A small image autoencoder, trained from scratch: batches of 64.
Rows from block 0 of the decoder, named by matrix and row number. Rows with one number belong to one channel. Each number is 128 + 32 x the weight over its row's rms, rounded and kept within 0 to 255. All counts start at 0. Numbers have three digits each. After the name is the row's rms in percent of the matrix's.
# convs0: first 3x3 conv (decoder.mid.0.convs.0.weight, 256x256x3x3), inputs 171-189, a 3x3 kernel for each
# convs1: second 3x3 conv (decoder.mid.0.convs.1.weight, 256x256x3x3, transposed), outputs 171-189, a 3x3 kernel for each
convs0.5 100:181093154152147155144108114123166176139144157155179105138110124133118113113154137079124100090126093131124126142144133064137153141123129109139096081142112109156136120129139167163135142109146148133113140146150090074099136089109126116130094155134142086170072096114117126162121155165151165089132161076121116173102139133136174059120097154134063078180099114113169128135135159102183187142116101088093148063222111123135113139118144137110145119146119151158144121078148103117140127055151174164165146136167116115095126125154
convs0.6 082:096135122189184164122136074133110173102085158101068130130126138157157115153137095103119186171157041084142119120120112138128099106111126098132066119131126147148137093130109118145135157110116132079142136087081166148091158162102091075126103151118112151120113134166122140154123103143058162121094122077121137106096121132119076158116125115171117151155127124106101101206130171094131113168126126091148078112162093116119114137134117112136117165102159177123180117106054125086143133115122147117118112130150122152140150126163
convs0.7 113:179129131135170133136146186106149082143120121133095139135111139121129131181120102107126120133157149123161125124127136123122144130160121119122066143128090115163128133139118118105117159118122144107113117142117119152095143166114041152127139156105146133125123154103161113096169084125164056110101115135088132169170156098115124162128156163168060089180087056103149123121160186068135140058078149124135066107162114155097125180145156116110134129118115143165115104137109117116164140016104167187126121136128127146146134132110
convs0.8 101:103167182155127034120113156078133124098142134076136219157140111141115119139134132102141153164132160139171139090118160130145105125129151117134126148081126150114136162183149092133113100112116122120122129145176178128121128122165095114083105054142113162207143116077134126082129127100097096094127159154089105132121096140177098188121154098129097181131150208151090115081109142132112151125066133149177199124104143163143141157112116140155101123146140137113148098126083133124087172125139126152111145134111114109146133093150
convs0.9 107:114149106149101109119107151181112106187094115134157071117126094125168133110130148130162135165124190102096159123146135125142095126116159125135104129181125102108142159124130169140127133108102082135127111120122137176131134188109118085144193172116137158143070176147122118082134144114112078148068245163095131084098148135096095125147101116108178207112154164100157125136081178143068119191074128193182117083143148128101131100142148094133145121152114119090152165134117105155142106098156093138155143112119110139145100113110
convs0.10 087:102174124162106179152107156108119160128120072107176154134116129129131162105129176137119159103107184097116079133137161089131137144145146152123106107099138130133105113113118124173174089147153124137140118130120087069146145131102196114144111119140116108157142179085135115096095146087120144140129187130087170113119117135183128117108102117157200126106108071128101153116141094131074106111100130159082119129108118107121118150114124116186116102070109151140136135087107081148121121146156149189035120127104129110156130071137
convs0.11 114:135203145097161181142118174139128092178125127101108105147140100162132114147174143153105088086058156191112120136110144148120135134112120089131072113089155189161159113140126115139144086084158100103120113094154158119134167129091167123094133172130129144069096145182125141151155131086200156088140161121106142147065084135055150162154098109145154104164203080099136149113137103132096128090152081156071092137101176167168110139103157126117136121087159093093161187125112127115102147201093125179156146144123149097106172158143
convs0.12 108:135123185140125006094097110129168111137174201156156129142109119175139149131156113110100102116085085138115114105128172135153125135106115161145122087121160109153115146154122149108130131143153115121132117117112131092138134123116162159156111125131151072177138177099107131080077106112130142139097109106143189110185139097157096126109100142118086096079172081111162140141161132099108093088094095123086168104124127151103117134130104098149124190165151196148120062129143139101138158074091130156134121120120119118154110172112
convs0.13 105:165130067100099163089130135115116153142062103137166165160146096120161102136148153063168161115144139092196133141099118126112117102113137173129099121144132133116148102111086099136117074124126146149143124144079136123142120120086151123148147128112104135120106112119101113158151134120130198137168139128129088124124137138146124174153176164169129174138079131161155116145056160097131152131102136134121121166167128113141135120125144135111131113128102154114072124137120140155087128161200106136071109055126117136154095145114
convs0.14 096:100118122110161125170157086094094094155114092145119118122140126111142090146112112138137145140125085113124054139119116111140126146144150158145130138132150091143097106135154148141153141107107144167125146099113145085111121130128143180138118111152103098161164102075134161111103128087129059114132100144129161179139114055139136155146158137134099116084081179102135106145153202151157140101148093090086066117163174124126147135110114130127156097096115155156203063162058107150090089154155104131091135158097096151131157157167
convs0.15 098:159151132107152071113111097136095132133084168138161159135150120120136116132094110134159120165097105073076116134142118115106144156144150156121117074152088122073110088128152103136113121116090134150141123136158112180145098139085150111121069171192117105088101110116157131182198136124133148100178061113175110126131134119187120120085169145097101106139066121126131099111068144123118111123131133166072121060151155138128118135098168120074155123164110109085147118121063122153177113164091141076110128185101125130071166122125
convs0.16 114:106223087118080128094146181154142108164152142143147101132148122161143132169116143124086126183083126114112141157123124093102123083129168104127104134168129076148105159119105125154141084093096106127111134103098127129159121214117155149111155120159123141108112109104091117160131076108145144099092146136145122136148158134108104060120179170102080100144080097099144113167192130134071138183120111121068111119117175128139108121121154130112109102149173155053119194110126134083140137101159131113127123145107109168111156132102
convs0.17 109:127050116158086175106168154150102156113164156149083146130118123145128135109134104079167118106152078103185110142134123102109129115107102128150125111140137135159110125136124103085109160137117160144113105150105158120105117139122124128076120169160090098158148138068155114135116073132086197191099134123133150143160093137103138112113117141130145123106145137186165110125147105135118148160115086059084125125155152121170132100094157121115117120161156135156150149166104083118101093199172088079145121127132115144109128089134
convs0.18 110:135117125149130110074201142177129105101121103143090137119168139113143144125137125126178168101219079172104099127132127143120159138141115114099137170135125082188095157140107110111147124154137137084096147130144125153109147172139112161118116123138109161145120202112124055170129149165147153113116063110113117136164101173136132136135148122188128130113161060132174107178110126085148134082096038132151199133136158118108147127173165116132134144145101066123099125195141104097190157172126144096099125127117102148141123124131
convs0.19 084:162041110096169069127140098137163111108116098124123137099136095157149133136132165028178099122178058146144163140100158118144099136118154103172137125110115140094149157139110131118121165116064131164104065078147138113118098137122092098136159157122151131098138118203142125124093130137155079127122083162166128183170108157109114108152134107132052090159067104104168139099124174084145093108110128102112103105157133092131148105124119132097130130177157177064081119168101076123089147107140123094164113083118130145125156096158
convs0.20 091:143235179181079077037102056140125125103077134135214114140127132117134125092133124177154081134147102210098164102111164133151133154122116126144110188154130102187090120111124117146156145125101119105106152160155173092137128099115096093138156185142116143139125139180125072136165179093154204166126062164092134148144117098131145101190095146085136123099213138092112081124109095120139183150150097090146159134124081110149158148162098132140129149078133051124089128121122125182111155111165048124139139158133169125118108139133
convs0.21 093:051107162199081078133113194129169116146133166167124033122146148122125094101137082073089173142093130134190151111147105130121185133137153064163116116116127127158093149110133124133162105126155116139154064119095165123182131117163112133142164067108175146111111093203157095077158125154062086100130181163096090156166134076142140134125119140121133187137091075092157133136143105188107075122157111096127139095184117131183145150137105152085152130159077180128126102138111140125123161110116137108113141110124092114117106145127
convs0.22 109:119189164128131087107066142121117115151137123128133139136131132164132130133128164171104145088074145147142178108123120095157126156107117113131123129125153110110116147131151080092080120134092095122149111136143132120143109194122077164089113184134087143116139118156139136138130121095134128134140178117110150094113137105080109155097116132128074132155118109156140189145148123174133162084174124093101115098136137104147115107114099128110127071187128200095065168129136149124157107107083119123191121123139137146127108112105
convs0.23 115:096162146101161102115118160111116128153154154102096128117152127108141128127148125128185110108063143121082125115122137117104126101172125102117117183189152184102136088138105102090142144178124075161121140114122173134140168149083149162150102157179167126191118140184130121123111187185120220073079096129120164053101167116126126123112085146150203123160117133093167116126086161104109133130110171099131104077170133165174128109137114108142165123074148091145147159098099114162136109184146113107119121091146106083114173159180
convs0.24 088:112152063099124132117141088113120118170134092147117133108100114124121089107135098155162068103198119131102081164138099110139116099111155123151108116083130165186114195173155139102123107134130139105124141126128151157121140144172044089045146094150133092119105084143148122094097135077117084136149191158101106080124125132137103089134108139133117122164134108140115094120115187102144116173118080127199151115206151172127172095169126108135135087111177139137110115115143126127115166092138135148157120084128144119152086104119
convs0.25 091:177202132189159148109124092113094119147146143171108090142150144161123142114114141189098073104111166131214168135143139135150126123095116090146123089123127144116151160153137158123118113153152137157107096073109111127121102125078163161166161112128178099122158114128153123133140172168170147100083105110163093113061088109128129120122075159081156150152164136105061123131150108114074162097136124110114187061160125100155107134121099107138141072179116048182094129075169180183134126125141109104165149153160086151142082118159
convs0.26 088:114165160110134228103080167142166144120110111082161099124118113113136114134102129126149147095104100096104141128113166122092151115138138129124166106146135091060115100169104127142120078132140137162154147112130088128117126161116165095134103139139083114118098128171158172150173176191181105144152102091083143130169145131165189185193189148126182147145109126112176166122124112152145114147115107121191096111167087171156131148104115128117133155121140158134133103049150122141124143101113110101148079111158129138141106125050
convs0.27 089:102093084156165128134128140090078146126080125172184130124097103146116109123118129177167080099191153098171136142118105142121120127117104132115145150167091093185143096113174150157102094136130130167117100161140106141091138149163132131145124142179181154057173193162127156129100109081118136115136096118171119109120167062130092134095148144095136160132180150144120129118093109140129121094079121084126091140227074143137101138180128108116129061114182074136172145136101114127131126117107134115164127136082161153132104108173
convs0.28 142:162189167141119143172159137105097115133109095123145094120142107115166126119158158217164122109069150179125162164129141133095090096171133123066142174194128165152125124094123121097132162119164109131123180167137173105089176068144119150152114156153210093100154117148138103166104244135127184158089132071075147086092154115167144098151165158141169226146199121083145154100107172075097148127153124185144052149151134119170145149166107129126145129094163084112108175132133114186132178189169104093123125144126134137154143151151
convs0.29 095:074186102108109141119162097089112161117128101116129132123129088117129122110127124161141081151195152123160083134102120108143121154115123098112121144167154137093133112128108110133099137111128128071120190111191155139123101137123147088124102135152129124106161125132092192183132112091132113086169152119103126102116170156097131145169161105151183118242131168085125172078104095113144212152106146108152148142134087114151130102103088110157119053109120052133160131140129094113121101125165096175115109094117104121163137176206
convs0.30 102:136161136155067099102146085198156169076066178085077154135133133109109088149145117129148124155160133168133152121146154153084118152131154108157132102096134139104094130130140086126120130130151144076116125132146142088113084138135113217103156122119148152048119136110138131158098067117178131112129162082149101215088132174134152133107133116206102092151116130102141132027085094080135080182135084091051090111119120093135122145145110151119129114168142154055134129123119131087115101165093121124141160128201102149178116150155
convs0.31 090:193179175085132218081074168108103094141123118158132110161145134140115146130073147122117110077171212187125223146127115109151103145112138130094156132130124074159133138142127177145164122106128096082187104132161175126150136139119111161127097109109156109099147149122124138167084104113129132095135169149124109128149078132069131122095139153086114078091129147107093167088084092174129132096143108151144126190220176119150115093155189096158140180116155088099079158123159074142151118108093142161170141138109137106098125136154
convs0.32 087:183096091127132111147117176135112143119120137117107072101110136124096136129136158151113068195139157131127097128159085141109162103116138126130072129148128160087131119134151135101113097134156177121146124156106107113127136102124125173139125087116123111131139053099135088079077112108117158138119194196177103102145146126105115225103106113110085096120189036092160163152079174184116080098126162192158089089113166092162086110156124161138114068161145136113150173134151108159076137087140125174189090154102125112085148138140
convs0.33 100:174123137094117163115117121139098118110114141087132142116148127123152122128114120099200086224091157161068139127114135147130119115148140147115128086178165098110094132156126125173149116119096086124123100112130129127141109141097082131137103116150097182158171090091129170196120071112116143160159121138158148105113129115084159130137144092132125086119113136107200129172099058115119143158042156186159093086138077123093110167128098114114131112105162137134090100094159101175094146148131107150137114149116090138145122137122
convs0.34 097:173191076134147162208143163117149110110121121111121074117110127113136120094152172128131138102143134119123109134115130154109147132117137155133117138136087146143125135110147116137101095148150124152128124143131090175119093076155112123097158085125116099124138138153112181120144073124153193136127133136129162108141160108110139156108091130150154123164151151106114106128130158095110136115200124108152066090167191101156105141170119128168137145087126141107165088114127099154106123151103145160181166128147130113147091096171
convs0.35 078:129127102174151176133093141132121147105124067131126049150115107147118129125137117111073141175123140174139178089124132143132136150135170133176133161134126104157126120139158112132118125135156197135126115110085100112107147173152178087120140138115121136137084139094196161143105111144151116069117159106095131125120173138112105045094146134155153161118099099110133080121165131153137129178102120067151069177144064144124126126158145107107136054082087144138115091056148110147147134126119142140116071160137140154112115143070
convs0.36 116:134131082108126096135130075166160175076080166068123105144149135175140125152102111133118128198116103109122134140164107116089104113122122099095174102143127184095070129122137127141104095113121152169103117157172120086139106067133142146124139104129132104127083112085148101127132132149187160200006234144139074125073170135148115118098056088142171147136080069129140140154102157123156139152100157170132097076128137083110120155175080139121132070192095129103122100068104142176144144160063116152095121124112106135131107144155
convs0.37 100:125153121155074087222131025103121121127121181087185220151136141140103112128126145092115070095060098111128162142133117105116121155152147102153144084151042149163069150132104140165119142102107110122134158131103074145115110129161142121129113154143160114104133121152110115171192151129138144139086151168069063089041120097127105107160104197046130129095068095100108108118144177137129197177114137072173133175213164114123147081127138108123153100127121120166129157065128130177145127138133092101146162102123125140141149148167
convs0.38 105:153079063121087195141116171098088099166128136122092115134103117132122137119114120118110188138106106082148108107116158102123151128083116084125161112129209125114142129139150129141143106134141137174135125114120120085156101106118111140060168109114156150142130159115096113182156144087159131149158084088101099131136117127126131080142103119108135134099129116138156115161173116196116161115066153112103135154167101111122089129125158152083149127129155190164153113154118109157184109171089155097152101129153096127153117101149
convs0.39 096:107192118146112112182204134136174134090138179095094163174114137121131126145131086152136132134129106141117100119130138142115104125122107142178103116185126127147109148100108130110125128157111086119138163113138139145119157126129121073132120092188121104124108157109135127109122092130079163103168153103149211191108103207120110177128085074119102091180170138110180099103170141088068121090142178160102120112163129093153089101112119121125095136128185136118084082096158094133099106145159129172160172144189125095103108139062
convs0.40 105:102123087122130142106131079093097103172114098143148120128121088077162134083155120066154112094147120083112106141132116123152138109100154105130151139134145100129138128112129109127085122119133118152138113134127152102109163139132132158171110134137168169112109138207113133159177129134101133188172148160096144127108144148095148149200158145138112157181120173139152130163155103127119116136099120146175093116105153126155127126070159111143136127116127105138118159148106158130133066205184087090078106119127114104153173131141
convs0.41 097:088053140109116082194127096125087141115137176109100080091104139117095107142114120108131112175113110150114113150134098154127117149137137116168121125090122162072076107056082143159130136134123156145094096145141093098079127106135136150117149114094154146093059068130142100135078093120106142166145255153161135147120174114145167143145140113110149138057117057139137101085120145161132082101163181111131139121143137079106162127107107156123087136152097153117108090114169132095079134099119153107101131143117183138097113136114
convs0.42 097:077040125230122144137111112147178137090117146092122109084140118147144133075133158121184120165137171146163120131097127103143122136154135084137120149044078139111136079125170152097130100166141146140111123167145142131143084164112147148089099115157150069126152104131127101083145127124102148112165119130144198091138159144104141155170044217118212120107142096116105148149099098152092140146135154056181129158096146121117129140120149120150102201138175097164109140083158176123109166143162100168101143123102143122122148130150
convs0.43 090:160166152154132121124227125099182102162088137118087134111140136129150153148087113130104149181058103178174077131103131118165154101145128154152132137100165086109100115131117135097126132160152133139109122129103128087111134143137099115117184155174171130174044085123179151170139077130162103154081235126107156086109077144136085128136155098141048164116074082159097135143140097063180129117108176126142084114118096151076107121107117137121147091120178138118139130212169129211112129041135152162119164154136129124135160119081
convs0.44 098:068137163070196059147183107123126125136113132110143140143147133133098108145168125192146188129130131192060101131103111134121142141157147143104140104142103091143186115096084123115129136103109114133109147110116128070166088147091119148125145170156141068157118088129127203159142146170135191117211097136137107077063124091116118104159121093126121138159126183152151145098073114152119155148159086090166107108118137142158099098136129120137096128127139135084100140120119129175098105171180126118095089158152130139138066103149
convs1.5 101:119030159135123115153098086127140114166129071105109123141152128121135093157121120041130116071181252204172198110138156133126147114128126155099126111090126141143162164067106124107180139119101103176081106152125150109119113139187148097125125182127143184153148113148093073158067206061054104151097120161113108110128146142146162147116144122114170117135134114144099178130078137120108116149112080093206190159177083126110150130077125155160117079153120139150088116067144143155144114133148107095146136086176115157176092147126
convs1.6 089:099121200117074103158090140070142099129160145104140106116137108169076190183055142018086111121182028038186189150175114106143093125129098154119130151165099105127187182114114120145131108144158113153156076124140130145072105123126165156118114169120138140201129121128104142127147102130160163141134136123107183141141173188114086162119126126146147082144125106095094165064126125157125138119083090160060121107122094136134154118105116116121137154122153134147120064172151140137121120126132177129126118161110126136179135119175
convs1.7 105:151120119108088091091101057135134105176088108154114150130169127111124109165163120097111182067173145073122113163182140130094129140151121135129128135115115146164146110135130098128130127153101156163145128121093124128100143149145145129120143108119141109108191129066129101138124092077106150183216173175118123127148053165151151139116121107148132096125146152150110124090117126145043131129156116199099118093255126116125127137097162184129104168100096158095186160163142108145114139095141129127103088120126106117127127152138
convs1.8 097:120127184214158088151047100148111172180083155114122124135130141139077098179115173152137128136088130163106170153132166144190133085131089134119114153137140170096180143092167121156069133125153138138133128170082117120145101165155163156127102129096085122166218118155094099125170132108163131115170178177102185113146172169113121141088134119103144108135129202126136173191153187102093150154077124108105059125172080120133128160146090138129142137046114121104099122107136144052120152147181093074130114122134131141155127086148
convs1.9 106:149139116173130163131078149153104106115162116138102146151085128133120117149153110140081111105100102135117193114189132099119078136133133136189136085089123162111149133164172141083099136105128067151173152133104143135115110126096114167142114094118161008160117172094156127014110049170114146105099089107111138113100121146088178132149115131095138125167129148103148077042162054083084100140089173115111117078075160116145109163105147124108145103198127106095135078134210135124133116117105165160164140129102107117166135145086
convs1.10 090:129098178100113107137122121126128169153131112117129127181108146133152155105129085178179090114123114155135143202164098098077092190141155165145097070138161137165127126133114114143171139112120102094090131130124152122154115116117140111066141080151127108109086172073115152123101096178154084133164159111097065143171128152115095096179143138105157092132121142111080143088098156147163128094113174139152178155085121162116132098127124149181104118170191156104111078127144128137118115123141151137131132114127119115115118142105
convs1.11 109:095179135027199113022101145133126156111112121137115096136156143078120115100152105162111115104128128161166210137112118107112162126100122180097090150096153084147149089144124124133135130164119118147143114121125167128073111131131144157120124111124122147156097158122097162178142105180176082100239132185135107170107120155175112096134149126149152124147101123100175096157114114099127107147100091170144139152102105096148140097131125140177138174072110139105078165165116153124163056175143159084126160071166162120111150107147
convs1.12 111:139154181130139138163122089152131116154148117134106106139143084119120095140147144099181201113158187134166150115182108105158167152103153178130116129120123143092130148106146108150129110191077103132150110156049143095105151162166155111102148095163103070133134176109133144114112201156137034102139074108098086151132098126123195108131118112141153129107131116148114144158101152145111113128091114089002104093189130121098163110125145176108131112135169085035137161084160137121110097165120116105157137107099120093131124130162
convs1.13 124:119123061138145142174110159074116128149110156094145151137122102163126146164140106106126214137127098115070255140142137086143090090153155108118143125132118173086113126187103083156151124142097129138141111168079130155146130112128113187126126117119101065155183172127152068128126069137086209092245118106104116159122079144105149119075164115125143123137087167099106213084139180111098186095119148118134129088160157112133108130084142136135126134081145102180164173136099177122096097086126108129125157121089108127155137168100
convs1.14 089:119085135126082088192254134115138185162141074090156104158127162139168155077080091141120052149135156194105049128118125148167107092165173137158133125141144149111121128099102150134174126108155104150123144134103132103182103143107130135135127197127169156111142147108116107107130134123109178151112103180118159130145123112132117141131127139152124124073132110080054097167126166113153212099108169102194199180127133097149116144119169164129095182221220157130105145120125125145135128190159123173137129121131150198122120060087
convs1.15 101:157229145087140089091074107107146175116112105115130136124120167118137116104142102131089120164170111154087032163099127141103098137110166091118132125144131120096137145090107124071131160105165193098130106066069132108167114072140123131103156128137164154149088163103108121143152156111112113098174189128150211177154115108094107096112166113144144137178051158149115138131175156155154127078184089066089142123143148142124118157119122131116159178085000165141126184147133151177162143097111148132101102119131147167161160090097
convs1.16 110:149196123139101191194000133136121124153096151113135183137153099121118156120088146087121096082229094110095148106132131141198110126138096114115134095155106156118100141123091144080137155123207135118161211104144133111109119099136100150149134169102160092143161118139171081103105143130098144154085123090124164102121132104096139163161111146100086154153113141139130102049134094138125130158172128066095141098111172143096144132174103131083156134166084129070155085171154156124089108118127136123129105140128132190116097133115
convs1.17 100:154142146115108128222099143076121147141080154121159090121109119102056145118144088173158147177110080158124121112144155064112089130133128145110150100181142143070108121070132164122173181154121088163166115167148075101152112153094097184118127130113212158128103073137113088160123182121119154126093007082156145112101131124120190070159099114138129143108194161176124122155099119144084116100107112151190175120000107162144174125130102162140113124153226109123147118101136164130118121102168107121123136133109080154112078123108
convs1.18 104:201150102129132150142198122126109147105106159159146077137073116115106123095125126149155141167106104111045121095135123184116174117125114089146143156093106103148132173167146182098116177152155114092083152097181126156151072093112086166117149162121102127172101136091145040123104182060052137154159112080140119129094130114136152139085142104175118127084184133116122109114165117087101122151164173062104081136148164113111151075123145137130151136038107076133179112116096127093116181085149070157100136128106118153138143101101
convs1.19 094:170164085214062165154160065141083124147137131135139104129088140096131152167102112133094156176145104143107116119084113134075192133138131107057123155112147077108151182117092133105104114147148109204066120094152127126104136110155147146128141084164211114174099088123091074082106120144092143126107150176151140091076161100145148127132152172137166179139110083222109181077065144175125157078120154118136152134140113148105111145058134104128139154085160176052182194055165112101141147110141124136153139101162106118147107126161
convs1.20 097:166163154141128076137096157136156111132115156114110139128173181158122103096165143101206065160094137182155101105152127127146166112155107167097140105122172162152077102126134105099088133124126168141124132093169112152135100150159134117090102176122112170122130165118159112151154175169114116125166180119109149131135148101114158123137129103080144152155153130118185112121143174122188151150140139092133153069047191133114133152087100133141131176088139131059152158123137111109140157124124111121131111109129116197144117073106
convs1.21 092:157151047111140151121127125160158114126147138129139105170108071158076114146083086069081163107138091130096160097158145094126107130129137146097144139091139142118164144111169143164088123099206125160126138140121142095136161108118124107111140141116074154165162128129104129113077148193118134106150127139107158055141135172124080125141128085079089127149144100207093072140109138121054070179117096114094131136077135122080095161155167128128130102134116178166100082069091099120152130121105106095140112141141158077155167109159
convs1.22 118:110208059132145171142093124132140122160091134143102187134150131110107105125122137096053206132128096080100060077173121093118139123175093130120148123144096101171129140124152119145093160100154151172116164077141170147114130123142104143125120169147145055166140097177104126079086027110169118104144187076123158113119077148117080172125095059126159155105109145156116127103102100101127112142199077142201097099118094135099130119113116162114086136124064148161095104109116130186096119120132139147128125087107111144070102131129
convs1.23 109:188076147095150073014170153158156116122160161109162107124138135144093078112178109133151141140055118148108225152203084153119130183105100128133097144126172161086099105132123153121147108175160107134150132120130129187097080175155100156133141122110160125111085103148091181082141203149114065212117029133138076132106101111178137124134121135103141132158158053061175156078149074154185143136144125113141112125126140130149105106132171097143131118123210124106175109107095142077114107146187165165117156148188143099121144078156
convs1.24 087:108074103108100110149111090126098110107138131149155152118145100097092111118105133114140141150118172163141099113145183166104099114162140119132126050131119151158128162158175144086070144058144093086120141148138118142198178130145127101105108182097105099121135119210153134096109109155139141154125147142120116123141171171133131164111153139100132128114164101071087089130135173148136164224107093134121135143175072116129113160174151136105132083126128156106139111121154124166144163136112107109146106095144112137163112120120
convs1.25 098:169129148063160151163105042169139169105172140104121119137137098149151188103098118154126140089109144232138113120173088095111100149139110087161136114087121150148155133124068136121070082122223084168154118143155155131094131110158112105113132148146125111189104080181095163165139200221131139137117139020169118131134138190147150117108110137146131084140150127110141117166097133095098120083137128173084127127134147098122132156148133139141119152196185075122147111103086123081109109101142104119133126077175096116163139090112
convs1.26 096:158117057116093077172218139140056087096143099145145113147109079137121160104146120072109201135118190099151121130137173168093038165151132104135156127128107188102150145087105136110092144119077137120148149105128113124098125099139133132125098156124121129111101151154107162159067097155118121180094080049118123126146112164133107151098088148156112108153142142133130130131159104174162126114120116159164061165148088131137131118136153133091110121166157138102116120087101103102137136113116108114113126145160154080170127145146
convs1.27 091:105039119129170147121119139119101098104138167180108154172132112192116146120119169102140135127080173172077138091071135168099118138100188135136156100083115086180119149153163128100088075164129142070115117186166134101157104115146155086174106127102112148057140067112131188081102095097085117113153137072142097106148121129139104139130112163129079129081109123017092120127101173151164081128115111129133120136105117146124172122108092144138105080099178155156139139077153102141135108147138133168127130136131142133151068149198
convs1.28 124:102050081061137149096110151158109129114135166120125128144135147135127111094158155207121179090126147084132170179178115118114119173086142088124161130128151145133130118117131102128125119159134110119129129150117139114127088199130127161134133127143105118100145119153109156084174160142152068152108038052123060103143137066150160135167116162089134109155149175081160143111149119103134171184102146136066084147111098080128146105126146111107135101168194095082126126134123113118157123176157164116128148148139149088140138109133
convs1.29 096:178147222118133125166153151129137096148141145139152105113142111133145198131103111133129019140139071150170112138150180091086117137113138111107074088121118149098161127099105082112150112189072105157172108122111110104102086180122155168157110089141124127133130104098091111179098149140168162114111151160099127114131131148089165136110109119112201108112111134038186093093106160063129071123193071127135110151122109159147105098105130147120122139123147136149080075141093147124097100168142124129129098108078141173109128099107
convs1.30 099:149134166142140071126122033131086164133135104137111098114149143142126097131112127140160141098161102173044076120120117126106134097166102128131114129143132121147108090104148172087151166144189135096162079155155088113131174123135143169152127148109111140117134160168114145173098122095142148153134170152139155103157179135068163106158175117133119057114143141245110229149110228176079115116115152145160090163098120139120146146103165078153150131109074128133169145089113096107130119095121134149127081171159094131138110130131
convs1.31 096:104133184136083119122090181117107158142125179126130161133129164164169160100121214091136118140141163153115075106139098174141122071164110104116186154090156108153133140151109096122142126111160129120093145126131126123123087123147103166137125152111135106117137098127136172173044095037157102134119156084109115161132163101179165125109155162168079128080130087116153101115177168166143105140074108054137086142100173116135189124099191143147135071092016103109120155116125120104101165076128129165156121090148174152135117109137
convs1.32 093:126147134170136156127117053147126130162138172104149119080092149121130115152109132157112146163100119164111080128135137086125108121125106161094119103094186157118098121113104143112127095100186074092135199138155157121119121123107079118141112121136119121129122103154126101170188040170105103129145124115070169119143156155084125084148145079098146146154103079149162119159112192116131105146164125105047144095164134098068129145144117078120133097061100104118077141097136147083135155097100147088144168122102140069170129109145
convs1.33 097:140202124108214130115155123147130133077139119138144154155108152147156108138145111143099035139138001170096111123152059105115133175076123094135134084110158097131163162091124157140168085138122132169113113113115148159097105103076129148100149125082122128151137175096113113119080136169158118098111143117099134196132073141125126153115108124141159092141126132107076120176191110135094128201153153127147166038113139139113125134090148120123123100193143073105127173143126150179084077129150138102106116116101130137149130149140
convs1.34 101:113122121082142097200073115146165148130159147122084112144057136147172117095100109130152069065115183153197088126143087151141184111108086094146123130151129115165120134154147126124154121136125139132112151189119128088130142107120122142130133136105106128146067105072090165161125095140178096169140177105150076130203079161122105136120108108151120140145116117102152145057126181199128111154112136138081086154148165115144140129133093105144157103081083133107147150157135092144147154135116109143129156109149144183118117149099
convs1.35 082:070136077018156093156167153123132128161136095165098135170129085133167120141129100137132149145143118091115073142178153129116138145109137138163123107122129131131126150151159083135065121117093132110109121117152141139140165115119189100136097151149125163032134141147127131154147149061190117099107104134145134090136110122147147143144058155116087135111091122167122032122129082074142072142128109123134148201122154107176135133183115124113078177175142170172138163106072158095142131139120166114130126105127181102126133119144
convs1.36 133:100137104144108137173126077096090165114114174180114116172110109087179130127127110108143172123151085198144142104107140159085109093148115143087117156159135098130128111081089163090123125130168158137170172089159100148118190111132116088142124147138117133176117103125141140167146001205149160114060174103148126125109158154099157116139155126157119102116137127192128109180116133212146115126115148143181078145087147154137110163152139095139171089128122113132163113001140076105116180090116093113155162131095112107140097100140
convs1.37 098:173112170138147109184064054099112126144132112127168152138132123143166142107105129180103125067101137111132174111155119125141151117178115161155147133143151125102124120180114111098133179147212115117101159147154094095123161095103101162170140153135161097137121085169171101137096041180185172196161227134116128149153121147126162127089206161118096124122125148108145152166176153186165173120175099132117134143103160134097136138142168178127106065133173165109130114095168106145127127133119119130141110134083150160155101181146
convs1.38 103:084171133147088112206098157152126156139134128172132111174095131098113086133115128159141213170156165159141137163144098125099180115151120127137149065138139130132143123141106141136124161118096129128145125150120122129156121135100077157130139114136131115138160146130115080125077146114099127157096113094086135163145109099119178159099119134110109118122091145171117114143128067127133159103176118094148110117139117114158155140158128145125145058173141077177151144161092173112101168123127098152102132101108116192134152142143
convs1.39 094:093045155129084125255098153125160160095094095130135142124100150142111168167089109179144082155088165134142155114131134112109107125164178124124122123113113132148126148104115145143137123112144131168127128154126098083138140136129119146138131106092151151143143150208127116072146164242172157083059096160163132116142154163110134182110110089120123152138143133104137195157095169143126169095142118135090153143204139121119159139125123129148117180114185107093063114145086143144129134127121111114111140140173141148144111122128
convs1.40 102:111127095154133200170092109066122117130114106164146092123089165136093103163091137053184205164113125151110119117148090064181132133126109131082113134100159142179108118117105182109140140134106119182136121177148110127107119102108092164095148148114131140148143061118135135116080106148083134076122089099111102127131130158108114161091136130143098163146187109134044103160051106106093122138115107090179092138137151145085084171088110141118150161044156110126089165079161113102125108162142129140151129093138149055111131104136
convs1.41 096:094194118145174128120187147125105113110136104128133177108123149124155118134131132176164176169092084135107123109109130134072151132159133116151149125126132140133158062140148144120133099130165175121174104116144087117120175118105121080141121116114175138135087136140116162114187130213081166115118113078119075114140167127141095085157175141120108098139121120150210077094127101200156117145084130193144168129095149066138167156150137099140095159182124079131078182072153098129089148118142082123135190127123132111176142095119
convs1.42 092:182201185139103133102092146162128090126161149121119095100116129154135138174131111168142126142203088158111090132171134125097116117127091141184152099150111114086130143107123103128165154165177124164078081161130140119082144133142159161142132162146098198151141099173137133160178156103188215157090167131138163160106138137116096104126092156118152116155140124118165168141168092099148093108108170173144140130145092135199124126092153120149085104155142114197065091136011157105123083132149145176109161129153149143111137127122
convs1.43 097:092060092111125079208120118090165147149102101074126180117169162121128093189140161180158110068169120191120108100111171103111038166149129161133109098093149204111139126116096139134148157137112095044192164193093125159101108084139113113110139145102026146140173094130170141130174045175081126156106102141108100081203106138101177167163147115167115134115118143097100137197096114092086154147090139103073052049145127131122121127139105154114128122042146155094103023137149144126147069161126129088130128142111112087113120139172
convs1.44 103:153124128115103085112205138085113115115116137177121108108133120168118106152150102140161145118120222147122228097155147116121135167113161113080112196096160152115083151125159113134128142147126096148086159105125109206058129107072103141168157078108118095022101236152203054140074153029203086067148103191083135132158151115115148110189112113096118169169130113071071109151083197140108141146121078150068108118142091137131118147139140138130134054058129129078154111113110102185145084090133169164110121105141115110141151109133